Weights of a small masked image model.
Model: 40-pixel images, encoder activation star_relu, decoder width 128.
Training: 11400 steps, batches of 384.
Rows from block 7 of the encoder of a small masked image model, named by matrix and row number. Rows with one number belong to one neuron. Each number is 200 + 30 x the weight over its row's rms, rounded and kept within 0 to 999. All counts start at 0.
After each neuron's rows are labels from the 100 images, of 14848, where the neuron reaches its highest value: "lies over" is the class under the peak. Only what is clearly more common there than usual is listed. The data: analogue clock faces.
# fc1: MLP up (encoder.blocks.7.mlp.fc1.weight, 1152x192), inputs 0-95
# fc2: MLP down (encoder.blocks.7.mlp.fc2.weight, 192x1152, transposed), outputs 0-95

fc1.680,216,221,222,201,239,203,185,240,181,190,175,184,159,238,268,153,171,157,225,155,211,238,190,210,163,202,196,217,224,239,154,182,169,195,218,216,157,227,176,258,132,199,181,258,209,205,248,163,158,164,154,222,224,205,166,178,212,201,245,221,257,249,183,206,208,199,166,207,192,182,177,182,202,177,168,201,248,209,244,200,249,224,224,212,169,217,217,183,132,188,193,211,188,197,208,241
fc2.680,180,223,195,200,220,215,224,222,172,244,209,181,215,233,167,203,204,231,211,221,176,215,255,252,147,199,215,167,211,224,212,203,215,212,236,150,228,212,212,248,201,200,203,97,238,157,157,243,220,209,178,186,194,203,157,270,245,169,219,195,202,232,179,207,229,205,188,223,151,213,243,123,206,204,227,169,225,188,201,200,221,189,210,210,161,196,141,178,192,196,242,186,173,168,222,199
lies over: backdrop

fc1.568,230,135,223,182,204,185,179,236,204,217,162,244,171,194,182,149,189,219,196,129,159,201,222,189,212,242,186,152,263,215,217,188,184,152,166,105,228,229,222,210,153,205,157,196,255,203,227,163,184,137,206,177,167,230,214,133,199,203,151,227,171,214,187,217,240,210,234,221,242,200,183,211,199,261,159,240,202,183,205,167,235,204,264,217,185,211,204,214,215,201,148,191,180,188,196,212
fc2.568,226,240,188,154,212,176,204,129,180,234,191,192,238,146,167,227,273,217,264,267,221,214,246,176,238,155,225,147,163,187,255,200,185,229,213,243,210,237,183,194,176,213,252,216,174,189,207,214,166,186,191,180,198,243,215,201,229,221,292,188,206,208,177,250,216,162,226,234,222,233,192,169,180,224,238,187,134,183,234,241,180,130,194,202,188,181,171,206,204,148,233,213,195,194,195,148
lies over: backdrop

fc1.152,178,204,193,158,247,199,188,202,201,176,195,177,135,221,222,178,214,226,230,212,176,183,233,243,234,192,228,229,249,202,190,184,234,199,196,193,188,169,227,216,177,211,157,188,217,204,236,172,207,201,205,202,126,197,193,232,196,167,218,108,190,174,211,196,208,167,169,179,172,194,183,225,254,178,211,191,226,151,225,200,179,218,189,195,276,236,211,206,195,271,182,202,187,146,216,211
fc2.152,186,176,170,178,221,222,210,181,180,193,171,218,266,184,169,212,219,231,196,226,244,180,194,200,200,210,187,229,209,187,197,208,210,213,230,203,209,154,181,227,230,187,249,140,198,183,206,263,132,234,182,197,211,179,200,191,301,212,222,306,211,196,239,239,170,198,185,232,213,181,183,181,208,209,210,232,194,151,194,214,258,191,203,218,174,198,172,213,220,123,239,199,209,208,188,168
lies over: backdrop

fc1.428,204,144,217,178,173,208,178,219,224,207,134,258,191,222,184,234,188,213,208,244,254,195,165,235,204,204,128,225,182,203,199,229,183,141,190,172,200,227,152,217,197,220,251,246,166,196,244,228,211,168,219,207,172,219,176,230,150,174,227,249,194,162,162,194,195,192,243,191,230,219,174,198,162,211,177,243,193,240,160,138,152,220,200,206,235,185,203,215,152,178,218,169,178,249,191,247
fc2.428,216,195,159,189,183,186,215,209,204,169,150,156,202,230,220,241,213,162,202,154,147,202,143,261,193,180,187,209,223,214,149,203,171,204,193,201,178,213,228,180,223,184,191,249,190,213,179,128,272,194,215,185,182,221,213,267,204,217,196,232,218,208,140,200,207,199,183,188,201,209,185,105,196,213,186,176,276,182,186,195,195,222,180,183,200,298,186,142,188,228,201,215,168,240,277,158
lies over: face

fc1.276,225,177,187,216,147,191,163,226,218,136,223,223,188,171,194,213,171,209,191,181,291,187,197,232,201,216,190,191,211,261,161,184,141,169,193,170,211,227,164,172,169,213,196,257,189,205,256,161,213,224,191,240,190,199,190,203,199,187,167,219,190,177,163,189,224,192,182,188,202,210,228,201,223,206,128,229,214,134,265,247,211,216,270,219,125,241,231,221,172,218,177,151,214,163,223,234
fc2.276,222,133,195,193,195,174,184,200,191,244,234,161,203,198,227,215,208,189,204,213,210,200,251,204,189,195,266,177,180,203,242,189,202,207,222,221,185,205,179,188,183,244,225,212,160,176,200,238,207,125,180,191,190,248,161,221,219,191,221,219,195,208,210,234,236,174,214,247,234,232,168,191,195,233,164,192,196,204,216,192,161,178,192,225,270,255,243,262,186,207,159,193,154,161,184,230
lies over: backdrop

fc1.376,156,193,233,212,230,241,191,222,179,223,225,173,240,177,213,189,181,168,223,220,151,190,177,177,207,184,185,233,225,233,160,197,209,187,204,167,156,233,264,193,167,182,176,211,218,207,203,209,217,179,200,172,214,165,189,176,145,136,224,249,232,177,201,144,217,155,167,193,223,215,197,230,215,197,235,212,219,214,163,218,243,219,197,229,227,126,198,206,145,225,216,221,203,216,180,193
fc2.376,211,177,228,239,145,223,217,232,213,246,207,205,196,229,184,229,207,213,179,162,210,193,206,236,230,167,193,212,195,193,254,208,175,189,203,187,257,196,154,239,193,176,163,202,222,199,252,133,172,227,220,211,208,281,150,185,217,206,173,173,169,166,259,184,204,238,201,196,209,190,181,222,205,229,194,243,167,204,203,126,198,86,246,201,193,234,232,199,230,204,198,178,150,169,199,232
lies over: face

fc1.60,201,180,252,205,207,229,204,233,203,130,207,233,198,186,183,285,160,227,220,222,220,183,237,164,196,211,195,232,232,172,210,219,193,219,148,215,228,204,282,168,189,198,193,214,184,241,203,206,188,200,239,179,191,173,201,187,196,199,262,268,210,183,224,182,143,250,192,157,228,214,188,204,201,205,154,202,181,211,232,198,278,218,186,203,155,188,193,269,203,195,169,190,207,215,198,211
fc2.60,185,253,210,221,224,210,247,135,199,227,162,192,195,219,199,162,217,210,174,156,136,161,184,200,140,175,214,166,112,192,166,220,223,173,234,203,173,206,269,220,246,153,195,153,138,196,160,188,207,197,193,175,219,173,193,255,176,221,166,203,199,195,214,218,184,223,174,171,222,212,208,214,203,218,196,197,229,209,182,217,235,161,192,146,162,229,168,182,249,188,220,201,274,203,232,156
lies over: case